{
  "decoder_layers": 6,
  "decoder_norm_position": "pre",
  "decoder_inner_norm": false,
  "decoder_connector": "mlp"
}
Rows from block 2 of the audio encoder, named by matrix and row number. Rows with one number belong to one attention dimension. Each number is 128 + 24 x the weight over its row's rms, rounded and kept within 0 to 255. All counts start at 0. Numbers have three digits each.
# q: attention query (encoder.blocks.2.attn.q.weight, 256x256), inputs 0-127
# k: attention key (encoder.blocks.2.attn.k.weight, 256x256), inputs 0-127
q.158:122085142123139131133132163117140117075157128123114127139127092131128094095142163098133140102104129139149161111096090133142152125092135147158162196134105148161146157141147118113133129114097165126113159119103155162135119130121120157145118103145130099093145121138165093152174162126099123134079116113128132071112126165114143157135123105108127125178120133180120124130105111141146189114108
k.158:106149143115096152121140107068130106093149159091126103127146114108117117091071101106145111142107147141138126104138129158127123134105122147126080119134123145130120118156117178088111139110094114071100083134167129097152139128081129125115109148147139131105120124123116103128189145135156115117138120142141155157143155113113120117121176141113097130121082117130106140132108116099107111130103
q.159:151149131134113088150133144130135119137133132129089154144163152104134139124090144122150100121128152102184162108138152131142178118097124138096158121120120134143186132126102129171154118087119141138162151173083117119114118086112152092132119099133134141102123141112143136130165164154089177110116157106090095088118117143160150110138107133113139109137153095088162122136113086158150144191081
k.159:104146149136141111136127125102179140104078118127145109109129143100130180088167118134149103130147110118124076113122168104146106116147113124103146110128183139115148127154126130118143157115139129134113091128138104157113151102165116149126151152167103182082144157136134078143099157109123099109137121116158101105072102126147108139155113138135140117117120178103128133095124113111104107121162
q.160:137115145122130138109102113132117094166182124134131121148144149111141115131152175089144146161123125154082112143152144155137167139138095128114110144132110171146125151132087125108084131144135097125129114116077121164152152090095123138131099099143119150119145159158128155105132120110140157130167143136118116097138155130145112114128110160191131066102149145142146090125143102119147124123138
k.160:142124133134156132138153130108189163127178147128142084166147122122133150137084153115107129119090115140127157137154156131112126144130142098130141105122136128140140159150109108138138174096107141148142134158153148158138154136083126123130148146167147151133125139135142151116139107127117114099160119136087101116106099077116124117134163178107094133125128151171133134148105125143120194139114
q.161:100169128138071145132124114106136109102116113112150157147136192098133159139175115135135131126122127163100134152103160089111146142114140105118131115091187122090114064122184132132146143141107139105158121178123068128174104143081152150174137145111151164163120161136135139128099143122123112174107137107135109115118106113118086159136123136114137154137082101106142148125129135144107118152165
k.161:149152135080162152124146130131145124146140116138114133169143117180157158117122129127112118152132061133088135165092137118108103148146137134135144114139144166117153114126100099146107083135127128091129151106107166163129106108132102114128118131135152099136097127124152140122151103130165120137138151118103141126123116161120149135096149089188159104112136160121116115101168121141107127090124
q.162:138102131147161176120113123077144135128105140153095130121127108118135135164147145195112135135121127141095124143081142146146132124133136170078154097100120115156131145127151088089128109153179100130147130128104144125117132115124097141178122174094123099069118132153140147104149148182114136131154130159139147110127152162132135147115164119142130087105160158136111094134130148076130116164136
k.162:129143091163138141104137113128159141112089112116121139107132129105142120143096102106121157151143084151121129120155124171125124123159171101142123152168123105098146109139136150129138123109115165156094160131171162120133101115112164140137101158131102138134133130163072048111094087163180131107104105152111127135158141136122156130120075136116130135099135160117148144155082116116131165156142
q.163:124131090101123129130109102135113089181154099159115121131134105147142115131072134126092120096128124131158128117127128123153138114137146144133153108120147089160187135118157139163130136144183123126138142125101140115150150103138098086140114107119136109112132110092074106154118141123123152114088135129179118147139136162075125127127113092140166103122126139089140095126106145147149073149135
k.163:121118137099135168150083109103132150139104132109113104104115140135128108136135136129119131126110114142153195161158126156145181106165139150164110132094133114188125130109117149136128108124125082088114124101153141111130140127134131144141127156141116102101140104140133058155118140140099140108143129115152125114124133134153094137113116128145135143169092149155095139104140104085136103142137
q.164:103085096166130195134123158145122132118146140101119101140131136148114123154104164093127129109115101127091115097122103088137081145155116116121102147095195109136170152075125131108116158149161147074147155116136115144149133115152123134108126148103110119117080146158085138123151144128161180138158098127151117063133115130133095118141135140154141108128148086083156100158093126127139092121164
k.164:141131144139143138121079118156145132135106091107114087097170140082148130114118114124134133108082127129136135160094107152144110129115104131135152105121093170128150104101171141161093175101101122164092148151123133147144142078125120110121157130114087132099129115148176079142128097123128128159124163072109088149169146100139101116114158107125141072086137153084158126097107111135153150131131
q.165:080146133155119097124108147123134107133100096112166139073112124118139116148119150144167129140143110054161131155111113164130118100097117159105151103130112142115101102135132133079127077142125160125157120118146133121081145120177128102109128145127172139162158103098143115162139119137146134114116106100085113088127082097163154162083125136057100141153112155141127087102115168145121121103138
k.165:115085104115093088071135118125155107128118093097135148194113138137140130087117163110166163123105122129111132172185122138087082122160113159173104108122090129114144144147072111142085098133083095114094129140102133134157152114151101151139130118156125109104134112145119137144136135102122109139144124138125146129112194096130114121131137099151152146119172136153104155096125142112109130133105
q.166:132110088098109158105162135120127113131136098137152134142120135133134133132104088125122163136105104165140124131144129137130159173113098140152078146133133124127143123118119109148129109118078119114091150131094079124161128178115106136114132153105158094152133133119137168144153107124142117083093106150100120136098113138147139111139128169123141131184144112152146178139159093127130094152118
k.166:139104136165149168166149143152145109073155108143141150136134124134169121130114131118097142110151149091114096152111084093064089120141105118092129101109117091106135121150182136079124126124155156081119110138136103148137124138148159138118160145161139134152131150077137137115129176143088136092153164123106089113131115106100131113106144150123105111141129090091150138142116111127123125116138
q.167:158131131097113129145116150131130132129101122126120162132112101129111113109126138134152111150143132116159118100144146113089161117126145126128118103196119138121159162128134148106113137138126104077136162121131129119174165127155106127103148086177134162138118146100159127140142158097171098090071131091105113094150124098123155083111102115171133116159148140110125140131117099105119136130147
k.167:125115138146132124115124120098093140147164086138148130110120100150157085106139122122128113081121134162153119153117118092129140165138155138103119096130152101124141135124121120116162161141141092125075082151159115118110140148085093196087161143153121073131107145128140126132160105112091152114155135129153141156111105110115108141144125140141090132158147106076102159108091141098164131083141
q.168:191090130153100115139119096130109149108114113157150132135178093114093090097123084129165141134125104151110124118150071146133139165152116151091105087145096143164100140150119126110123138132111121084134099111133158118140137098116132156121094145130099143144122152133135148108106148124148106143125145136141141136151128101127158127113098156201153111093111159155086128135087118109160155110132
k.168:127111160115183118178094105134208146146106136101147124158137128137093102134159115153116111111091104175125180143148123125118108166112083137115120167117117109144118094159106135138140138114113148176130115150133129124130095168112135119163110109135134081141110139101154130110149108132109138133141139124117136129096135125126174085103134121110115125134162071151162137149098121107154151104131
q.169:139147162175128083160099111156147160149164106137097175132094158091110122106121148132122150105111161141133135109121154132103146149156140138138102123144140109086112158141148120127118085113130135145186088126119132143149125069109110122136136131145119120114119136109099114084106125114103146128110155134092140118149133125133146139098159123112115152120122085123098106127143129108125146143152
k.169:091101082120130110099104143126152121104086108146140138164123118143124057136182127147096111156116113143120150090121090086170136094135146117104133128168119142126106139125104140131120131133109130116131130135119182130110125131134112135103075129112155126104124143136109087127154170148143100080136145144122115115092134163162161157097120146183118145099136164117141109109109167109134098107106
q.170:150104118155146131107136148123130136154117124105133135131145124059149172145142109149118132122158155164139118102155149135147121141129130083121129122131104138150142144096148166129150104116141158163148129157153099116164106144122147106111135115129121136115142155106133144138127092110108107096116109136139124153138126150110136095127176154152178104100124097166125080166159136157140170131100
k.170:126094170155132139127108093168090137133110127111138135092154130090158160111141145089082139156159068161122194113102106134134145129112113108107143149093108112136090116077168157136119083162120111163176101134114126125113117104144141106105125158105123111131091118114092148107108113125130151113126142135099143123102153139128158114137088111109118130101137164114186122122167131099130144080152
q.171:126113072132127142182095150170157125141120137116114107136093124099122126119104176100139131119139145089115164135167169139180137122157118127114120125145139124116157117093123126166116092128136121134158134147100137102105138110129122103089125141116085123121154136122108106126088142126123194124104131121157122153115099112110128151122135157130141141120131140097127128148114173098146124171146
k.171:145089128139158128153150160064130159100090162109104101141114136180146103158145122134173122132075092138122139124135155107141141102134107113132128135108129127155129095126091114131147150115144151139161101112117097116145129174118113124098092159142105124152124146110096094097132138147132118129094115116122129135134110117125104085161122101152155170119141141120139159085097078137164132105160
q.172:118097134132137136122139126134154100122184124132175186123145127137143138100099109114131121099132123118109148118178109127126130164123125131140115125139101165100126103115169147131144119139133141139103121148127072105100118081133105106099127189119113134134139106115091121191126172116127164137115116119142129133109098163135131162112108197103109139169117110138114147124128139180105120138150
k.172:127123118111101159133107151173137145115119113098109133153121145156122146112118154150126117134132154145128118119171087125159145094108158166121138113111111123130116152111120160121140126139107163082142111142093117137145147127130142145124102145138147095145146104098131171126087147108185117151156141121074118058142116148159137131102142131156158107097128110163130150123079089142097121125100
q.173:074130117129116078156124111136171105173142063133143173171136154077132122109098142171152104112131115120096157141101131123138095163104098144149089103099139109112154130062081151137162091166133125129119134143119123109132142133137109125125133110128127138123121108159119153125163089113099124130080111162141144139108127090113175095118117173122144142137104131091137129175120120122160158186130
k.173:187074139133117117088109176120065158115118097103159172159114115114138117170087101125148150168123101074125156135163100107069125132128132079137148116133113113118107107113157150108139166096174123091088091178118160117142132146109110134139160104119103098128130134104148132114148144117098135110133121119085114112104123096114113137139109097143118114109135135126116089130134125107142074078112
q.174:134161153117084111119151111128115090159158134130074141127113115123139164151167132165098098113148132157115119126124124129128135163129137169123128143127113150126101162160125205139114145145147159152134104100123057091140166144125133130110130096130128129137088160085114164135139137170088128145177130103154117121138121103105129119125151100126165132134167104118099132117170133098136121160169
k.174:128115118104150152132146126174209133130082102130165137081138165144132147137149183149085134139157093120162161176087163162152144110072156112074148097104140099125160175155143130145129155131098135135126157128119134114119078119153136117129148139149135115119139138116108091089128146095115105131113144166145162134146139162150089141064105100134111134128121110106176105156114152125138124105127
q.175:084171108183076151103144110109147126111134109176100100151127084166114105120128156154142114155146150133133107118138126115096102139145160121129113087167132125094103148134153138128160125134127140118158126108139088097146134140176146109125143115098158148144137119165113132141136144172124115153143140170123120104134146160166107117136107066130107110160144128144119120120125117125134121092120
k.175:120097144090100142085096134148159145125104148121129125156170135107112122134137095154122131101121190102146133081132077136132117113142115141135085098101121148092137129112085131138124141122123095125105116115117140119192098134161119135116072107101083120127158140141113141164165115110143141131154128125145126102128139124125179125125101117116101145115119117112152126106121152080104112136139
q.176:134141136121149129125139130114154143109172148094116105106160144069117116163097119139106137130149121135131143157135196101133100140159158153172135126147121144141155110112126133069118120116127142159123160125136130112121117155170189102077107117104148119135133071085125138100148145136122117089143104132144140138165103146104082105143110088167134138129093128119141122129090152150125109151143
k.176:135110160093109151105130134132144139111152102131133144143119158098113117148179115133122102122155122138155096116183078134100137156098181094113135101122122126140183125158154116157131156112120128148130106101159152134090112093110142083143157133179137091113090125156152092153123148110097148115176145118094128151116152122093097139149143127140117117169118104127151138125176186150186103143090
q.177:131114118148123161121111117079154147139143132149161152145077151108086164089126094153140129173113123128128169137149169103114125135142087138137091140141114100135096135167127135145113124134139136116138113075114121109135141141113130134105148137112127163122059130123176153144121160118167144166156142130084156139112175140102101109147107102133136136132083133145113152138089128128116135134137
k.177:120089133071140114135135135114131139142128121177163180097132131129157086145156192155106132145129135113103095143122109119137103142129145155181119107145146154091130101120148119138142141160152114073075118144150115160069089135103136138143121170131124088148148110129112075120133110118152137107118182151085125138137122104133135159143151145125172136074153119122154116132099148117134066148133
q.178:157142136113131139147091123094176124076146132133083136145101105152133095113127108081111173118121130130130181099154137104185112148143126119128134125154108120128130166147143116128124118128141120149112149071145157108098147141112134138165128131110107141127142144137137118144148135099144136152128114123175136116129090116108113128123118100116155104176138138137124154110112063108136176133105
k.178:106118121116151150106188120104166151146130096093132138131098090154116104144169104145131127143110134130153107120156121147167150113071137117146131136124155135116118099150139149112144147149081142089136129147107132135178138109101136152104134094118142103087115128150151099150150149126128184093129102131150142142132123111079119116153166125107145140146120082124138131134117165158133142113124
q.179:130126177121177130102099138125120113146148143106107111120155125143162145151156169111165126171107121125136080116138131124157095163113141102099117101113119142144175151108101124099127131146129153061149158082119135114119146103139126140142113146106099075140117122129144136133130145171114133129151090126101115097044099094143097082118122115133090154127116141146135115132117105178090119091148
k.179:103143085121141114120110123120121122109099090095117128109115120082129116115093152144138125154128168105113105132131139119148125089102140108098119165149132152135162108101106160137099130094118115126125140134115113163136069016091126154110108123098149117111133119104103116134123117112130099145136101137152138139157155128158128089129090124173145155139129152152175114157152114168128127109104
q.180:156128145121130104110122127106118120143144133131171156157119140100136153105159102106120133143136117115149089124126120113152100139123154109146124128146113125083155082146129133129118128138082129122139164120185108116110148129101103141103161126142142083124152120079133123105132128079152100145095148119155173169124096110120128071138152116086127121102136109142093155098072125139131144125089
k.180:116098126138139132122124135141143104104152114103137105112129113172094159150130126120127113135112192127125111141138124114114152138132135143157081157091064083141129183157131089127162128152150073118104124156151134107111130103143086170156087162124137099125112154137124114161159165155130121107159163135100130117140158117092112079159099098118123145121154110124118097160122104126116102149126
q.181:115105139143119144145174111176142111098158133125103124168159104148146111155146130116180152106113115099091141118095107131102146117129166166110102131119162113126180115115161148115129132138092084133157137132106095154119080117136126157119119106137117142107146113140140151110116122152059147158103189117135096130122107125109148125146123140090153136152145100174137124148124147111115161115134
k.181:170120161079109096120109115108127146120142156088141129110112164176114161151126130145094124200127094108152073116134085147130139146131142103113126111122151138123133130128152109103114134096131165155134092141126187155121111118161099103110118102132117132143128154107159144114130140111105165158168136095132122097159146124092109106107152122134093135139089165108141098139095153130158148120109
q.182:126139118127174153129088169154144140111139167071134127113155150160126090154118139144141146105127161173136155133091110131116132150134173095070097100104153127143093118153113078105102099137162099141103149132169126125103153129123160107138083151117095123156114103159177152121129159127104145125162099109145118122163131092172125125085135112153158135132117126141124118105104154106121123128148
k.182:110149133114163141118117143118155142088094142136106072126107131139074111117135147132117100120122112154153135124142169100114130088158175102086135150145120137116145105135092183161129134131137153123111140116111130161152125129129148145144138097076101155092113165126106115110139133111132101134096086172149186141070148100147117130189121156142153113140134094154179114178154131128155142102151
q.183:133114215110165106127115122113106142146146093177181134158132166106146140126148105124092142127135145146157104132145118105106114154150138152160112122116097104106109109152123133100082129151116113122123125110124156127113128106106078132161128164122098162160152151178152108123114091104114167119150134143145138159132085112140092119115121123150141138087133107130165092095163127132126135132119
k.183:126117107115134117146123132158131118112124104110153113173130135140120096149185143123111141165105126138138163114153128126112109154115149116137126152127117131131119127119130108138111070143137129096153105147142188161120128134119164139148087112093127149137148161126102155179155107091146127130090138096123129091088135136097147093116105146177119113158182146157115124149170133096108091127135
q.184:119169084126150119096150140158175152113162117117069111128155088121096101150093161128087117084141116147126116134090162154156159118139124153126139122140118111179098132111102091140115147117108083141147129130130114125153133148148155108126115146115158112110142127095055132134149096140155090119102146089135096121133102163123134160135173119152151136160077107134110118093122082124134164176127
k.184:134089134099134174097118117112080156155114144135101153101145142115135116116123100099145124107135114104129173131129121152133139118095150136104141093106092106192139118162131137107090144128136108124121103097155102113143146107103137074140138112117155112110149117126107094143126156136140083119138106153112149148104113122153125174121147134119108123184075090134126138176158152126187152159128
q.185:168172133118107105126165136109126120116108129116091108150116121137096117144135140134118135060090106156147114142080163108125113140142141135142129142065127135090121135122132121086091142098113108106112116133127135145097176093108115147134104135138171126108141140181134096155144085095095142115143091143123175164144110162106118149113132050116132108156155112162138124104129139137140145140141
k.185:094123123133129124133128101124157129135113162102131099150141170141119105131132136080156112147165097165139146125128141094123098099132111150119154134171102069132144133145116124147124141154110158103154151129081160055149114122144082150138131089103110111115135141085132144153122177154169075103069111091144139093129130134131124155141135152143126123107081090143103115140132108103167121119150
q.186:141112137134118126081136143139112138161095151183127100150090146137106127105181129073142144147124131116119122130142161139096116146130081117088140135128128137142083102156112127151156138139105132107132155150127100132134138128117134164135093097080097113147114141129149132134117115158124120186123131149101147131135117076124149153190090135171117157131077133171099137088147113090148170131140
k.186:101129128087147158110102116122126150142126156120145090087107145157139094178132137119137132159114157095149134110134175118113106194139113143146112157120120164178152092123076141069123120160179165108117096132096115136101118145112132117125089120116117103195104127144135153114139131112153171154131146097112141093100118129127133117140124088112121115130138124099120103100156128123141107130144
q.187:114073099146127115153118127104130115146134153123111159123111192153142127119167150127159115147117150148124133077159123131134111128124145131140111149142110140153163153129192122140101129110126124095135119119108139142165133101139106119113169124131140146186172118141156134143089119094110128120131125128119093110151095114124086125125166144149142072137153103135151135112124139107113150088135
k.187:135171092097136086135138135117112119139119173093183129154125090110157130113126106112116131178108110189157138149151099083161134079141101089116135177119158140130167096145133108081169142124153109105138130111160167153083171090135072101104138157090146123084143162099146124117157100133135106120188128120127057132158135123134158099130086135153130122136201108110156146147166122095112101106153
q.188:114100139145133120136115136080141133121138150133124160134158121137132139153132165138161124115122137163123129137111130097141097169133135138148131137161120197125125162163140135131112188156158168165094120160128139112103098084165116096110139110112119172095113120125149143109123118136128098118174126174085099127152134118063153141113112127137071093106147130146145126136156108130095124142140
k.188:130118132152122128150140142192181148174130115175089151147116119124139145106083129119124113131101135160152138087155141147129153143097136127118103110151121124130098105151104146139149170153117146187159145140163121152126111147138113134135151089157138136102120167120153145130157117069121112116142147105166138093137141101161096135114090164126154120114130143110114153119133107109159143104123
q.189:153144154135124141160125132083141115127111157143065149131149102158083135129171132150127132113164132117158137106150153124109139090113116109124156088169103113118130126115128146129115099114178144092117114150118090123100189133111173094122161151106115141121097132090139110095124154138087093116108093102102158115111130112054114105106118154155133128126132139147107135114144140123126140098160
k.189:138126141134178134083116105127129098129168093119129149092129132121135118108123085109126138128139159117112150165185127111123157144094143090105144168176135108111167121114117106150143155129127080066106166141098144136123143110158097168137141135174114071150113111126117134127102123122151132097152132126162136114103170165131100141149091082112130143109114114120122117089111107150131099107109
q.190:104103114084111129157135167185138121121131126153113136132169098115123076170108077142151123112139105138118120085130144144128168134097131100107134141135138155171139151122146137130130115090117104162139112196123157108112119141160070149122140138130117134158150144098122099155119126091079112094130131106120140124128084137142155138099165157092171148136127155083112149088094151128146111108149
k.190:083105159190139110118125137118112108138167141138117143169154103161151153165154102077177137136140142134138108118118118116213128139113143118124121129113159086162127083131092140144083129149136152145136133169122093113122144110121097129117127143128088151123143153141126141151122188091108128108118114177112126126080182117128133105137104094133080128105147129181143113081169120132071158120106
q.191:157160133171102133144159146174145117127153077150108150157121148122115130178124122149138124129139106129182130155167137130129134109115110146118121146147091171140101135117146146103097096140147150120101126118141091134146121175126146092112174162117171148081079121152114144111165115129117124119142150081121147103102124122167118154126109120160119169092141122092132110126161081159102153144110
k.191:121128164102171114159127163127099131118122103069106119124136118119138111149136100109146096121119120125135120140152107153126109084142148133121147082142115171077111080166153119155106143121173101101119126119126110171172148143136139169129181132100084158104116130116122138129157147121125109093103140101114103127142135159148113138142108156134175093095122136151102126115158139120136124084111
q.192:129152159156171125173179102103123149117126129096078102128134152111123077132137097170139123110131138123101130079111116145118160140128133101149140115124122070124115140131130125189137128154131075127096121135102075135171146144149165109146052172127123111117133159094103117133141137142138147108091154142138148167124092160147109099144135099119127118169133125129123082189139162076120130154144
k.192:094102126182111152088097101143086120164126169162136122142127140113139130133085140153127158121106080149161174141074114140104124131150129132155126107138133180080119109096094152118099107180137147156116151072136139148101180074151163107117143070140142119106129161096121127146098109105116138160117135143130118118095146132107107125126128157102109100128138137102124155103088160140092084146108
q.193:140147160102122095104137111125130091111156095170159104090161098144169118111146164105160141120123138130136105097132202121139144121115126136147124135126153123132120117118114113148126114141106121127089125126120162122165099115136131098120105111117135128134121146164141158122182119125138048099136098101164138139075130119115119165140166151154156137078136133113139170171138117161131105144178
k.193:118165096117138080114109148132117125138113093127118147146095085103140173174164098122135138140120176110136152096136134133095108115125139128171142171139115132189118115122156098090139127170110103133133157156137121102069142143140144116131134119130137108168154127162143136126118153088127118156135140135131117178153116144154118117110118068152116165106119159141120082120132152184104153107148
q.194:124121157111128142145100083119110112130162146151131094115089175129133120148129116136128135092116073140125126150107161120126085116123155215148132146123150130116153166117174127132147094133143140133142145122100139095117195093106101129125098145126153158126137144137151154097148148114091144066151131145123105182164078112106093123161085132117123097170158115142128116149121081149138141158100
k.194:124127146123157173098114104153117180147130095151128139150152112099173091130141171112142140143148146098107108139126169141145178132099108128142073163132145113141116132116127122132140119131144113108113121093110109142115143175155125123136170158157104127116111156111114103118086145127127144144129174158112167076100145141093079101140119091112130119166117186106135113117138162112130120115114
q.195:136153093049129087149148090163147167172133128112130119127156131135119139111133081129149146153135095113151157134149104150133122130107142148101124083111100111129161147133131169148155129137052169153105112158126105144196147149154134127101125163130135107144116118132139113115133101089162128104149078111161139117145143170160154096119130138127126147173120088113162155118144142128133153134138
k.195:100108145148091118123132104121084081143093130097094145111112101131133099153115133159116142111126092127108119100133145128111116130099127164141160149108159168123072134082149147111137116137187161122119147162118091113123132101145136153145155099133092103090100145124105127126129100094118144080103130155114106139132106138140121154101124126132105117131182112145110062109136114146131092145149
q.196:139137139162155111106125124076127122150136213110125174126121144156165133155148137096149104121098102138111128143111133118086149146157155108144119093101110144124150116152137139138114158135108101096145082116163190117081137135078091153165130093137132111130111112115140139113157142174121140105120115105126124152113104102106130149077086129100132120087133162111080123112121100140145132152145
k.196:160132121104176086131122097112100151146107144129086142099164110137095113146153127175166154100133144114137149118108110105106113134096152130130135123176165082142098145146105150108148156135113096143147136131206127141124137142084136114113115157102132206174134128110117135149123122151149143151096141142109148134122139103105110150107118115129156118143112062146161125133140118120140090138110
q.197:117125137164132123106137125133137128148146085140120159126123124136144109134103108119116115107122106111092121123122124127102112136113121129148113124077127144108134098131149116147115194130163118108135114108155131142121099149138188123127124101118136117163154160133152101169187106087117179093093088139126112131138123077141144132147122136104117084132164136150144157126096136141156143130135
k.197:101098106108107151112128129131168158136160116137140129162162144092111115135135132122124170129124137113122129126115110187155139112076157132147175168084122116126135144112151111150124132099080157141137137139144130147098150161137165148172144142106123095145106117096136136116130128135086138166142153141113124111139136107124079099087153149094182125129124097138185129071119163122076155168107
q.198:103098129106130105091151152095093130139138158107098106102168122134142127140126135133134106117121078132144135148164167131111088103123102145135156104142144133161120128163100138105119114138103109106147124159141146121110151106101101167120166139151094133104125129070140160127160144136133160086142115123136122122140126153070103111149115154156088090125135146116151140155118125175151161134131
k.198:175141126102160071154123128116153132140109111116130136134088124103110134047139096146144163115163124132099084140154155126127140139117114124115116130135150092095129153121133145183115136182151108136154140082126129108142137131142146153116132150130148095116110121136108124096145069151154113106127153105131120139126156122151129117113114079105085155132138172123104178138106144150113129116151
q.199:103135131142115144098091115113110113126142125151132111061109085106109155121175124125117111181153132126096128124168120072125132131144136119117148131089128147145130146188133117098154107117134158153162094126112147128118167093106097110088112151166097090139108089179109171098109182123107147129124110117149119133092150185155115084110151131184134112140116131128137130143103157167166093127088
k.199:125172126124102059130154144112169133141108148124113145148105151143174128100150110092131152150139146129103116101111102129125190152112161120142110125119134122135159116128133096119125129120128140119087137133135123105148110173123155160142113192128139134098139121095102168157094149185106127101141145127101127184160093160174090111133148125101127125094145179093126123154132112141142138152104
q.200:098120118130145155181139102115117122125129162105123172137132132160111056106161111141131127129106083144114115134143097116094124106116135099106135105129075120170141130153121125103151160157102110144123154131097129151147135137102124111127102178122106126162120148139126137086162174108114165125120146174135107167145122163160088113137136121150133170143118152129143128117136162158181118124149
k.200:161159109135131105142131117106106115099140196153181127117132144124141113107120117132143090160092117097134127112131124138153120103135163147133152129154134146095075117079146105173158124101139110159105116092156142130090133114091109116139147079142128147153106147172140179136147108088121124140142121110134151117129144140116104139111116151146128146160131136137111128086148159132094127113139
q.201:145143124118098124098118153137118142153136159100137144096135122152115141136162119151146151151127129126104123143124171137131071159111144152111123110138154165065068133137139149106132168122151116116113127119128146108139140091119120166170141160124074117139159127134089130160142081118147117150166127112135145137164178130113115138071087105140191156098137188106102161087149130128182152117101
k.201:178128151131126125126138102132149113134097125113131121147124097156127091170119171096104119113095111152108126111141108111101077114166111125122110095120104115110086127163131120152118170140114106146174106182133106115165160175122088147131133136101134161123129129148092127127114113152170113127121122141109112146140126142122145164120131150125124135122149145160152097103074130106131125122130
q.202:116145147164149115138081084154135107076139140134091170136159128149120091125086145114121092083128127139100147134069167125109132164151158166114136133150134088114114075144100147064139103145181160156134126125127084186151117149119151104106110126106126117132157100154116163153163117130141145098117161149115107081149115140122109090140125086177080134147104117135147154125130109120171154135161
k.202:109126105119091122150095163097171142103115125173120096119137146150106151150185124145153107130107129160118118149159108121099120133116120142155109112125125134147152132119156101116078112062108110150116129167150141179127119172102154106123120124124143094102085177166103173122143097112078079139117138114135136151130116134174109103158137126127167109128129114111136109146161159078111152104194
q.203:165095122141145091111102142119158173143119133138111124121093104124188163118089163134093140149098145110100130131119105145093117179143103151130110084139172136112124167126135158178105102111123149118122127137180132112091153136144119152128139158167131122143109148092173091103113137155134124106120101120147152156107145132045134131119104141151140127141167104138162132136108114127110150130138
k.203:112145151124114133143120171110138178137122072098121120171176128099114114128147139160093137127141148131157122129150181101145158147118145120118097175128155127145142165143115147103154190173117136108144134183136124090143118108125120107111138147150076099155132153108112136136123114150182072160145122146153117112078119116134095126105129109069133074110107128127131117173108127129081073123175
q.204:130107107129145156119096129134143111135101142126104141077132164113115124139150150112150089141158153129101111097152115105119155092130140152163124142117142142114131107122164133121090115131129135142177122140096099149132113136120102131174108150123118142137155126126116100104172113128185128111128148104183126086101106117120148146088132157159145156091185095122188156091086196157136134156114
k.204:116134102079136103138151121092089117142128134145148121102147144099120109100174110142118164121142128157149142118131129174094123113123103138125122106087111105164119118150161069150106165124086142144112122142151104135097120085101103133120116131172139112143112138117113208095128139142133148160129122106127183154138163102117105134141154130113119160145082137114179138110128164155155082166117
q.205:146139137134133126105165153122131136148077139161147087072134082178117124121174148091133122100129137110111124155138088146170161121137109117129108120131135099143083148124163109119114174112098097108170125115136130117158129124120133155168153098094139120138165165153125127169130135118088152112080119097133120130128116121158121166129118110094135142138146150097104147101092159185130124117112
k.205:191154132111138123157127121138125134136129113123139127129122101104109095150107150137135126113149136151118148117132133128149115161127141190117130142088127084122146128117159120122131112097148170118121102157131112134112160125119127178107106144137163192147163117136147110093148158140118080093129131140090150156129165105100118090125161151126127105113172104149141130100179170113123105114102
q.206:106099122109128113154097143081102148118115126127165125099154128113100104090175146144108141120090134139115142111117127163124112125112120163118148161157138123124122167137105130078119105156108117101137129154114149149076139129123138130068134135118084126131092126155187151120128114113091170117134131094113143164107153139128169160136078124159128148079106138108141153139141134106140136127095
k.206:172099133120107112143127155128154125136125103173145159167107073158129114160152147134129112149149158131180101133143129100119129126110122124126152119129157095159127105130091135139181153104104129103133093088111101152118111167141151133129155109095106135132145110118131101164121125147102139087148118093156127143113153057119095071114118114095141100129086162100101144151139127141144162108167
q.207:079116143098142171126100135081101117169145162130113152156128133115141151141163110129109103124141115113145125111149106088110147122089104103157136138124131130127120121138159096072152108116178120120129116116146113137108147117135134104134080110124121140086102168108109169162150136111177096121132110090133155130111100105140145139152153146102119061129096128147136165112140121136159149132129
k.207:115143079099114098124170109174133118155157110142072124103158105118116112120148114106137087141163164071153144146123110166134094182143105161103178150119136108165118134135104154103124119134110154148120094063106107129092125170140147132098095135124098116134114121119188129134118129120076110129114142124118111131181115125122138087119097115156124088170103133097169104097099123094154119172121
q.208:161122148179146124123085126092108090139139162163123145168121091120139125116157190112168115115143174111113080103119135107162121120127108125159088124157129117171128107173123132155103151128183105128148113148155159112125105136125134119139114123099093149156177095128100181127144113127135155114109122143107119147138110181155108104163123111122123128151150147161121146164120143097106129143170
k.208:131133124125167117117135133119111116156111150124109164128093092156160148121108101165123131099144172138166171102126173124152111108141167119103112081134095106152095108135110132172132148149134124132124105116126139106099161147122110135115108115120144148155141100121125098123162098146099168141098140144109146166130132131162149120103122161149149138146110120142103110163119107139104120167141
q.209:095094122144123121139083171120095097132141155125144112123154095174151165146085116107156097158148129116145084091137112139147102136107148103137164087122102087130139172093149120111114116129107155130140156138121113125139160128133140157131166171161138122132153121099131123109129149149072125129108126125158105142070145150139124134108087058149103120178128143158119148131126121149131136139104
k.209:145124117140140142187116130175197116127120102147169121155136136140140077103115151149182128126153141126118087097146136108129135162161138134097131194135155128114131088110137109127143148125145141147099143144093096106137148143146139153108162101133145127130179112112121120088115145130132126115185172124101112107148146141130099119168136117121142113137124176148126140110168118112119138104146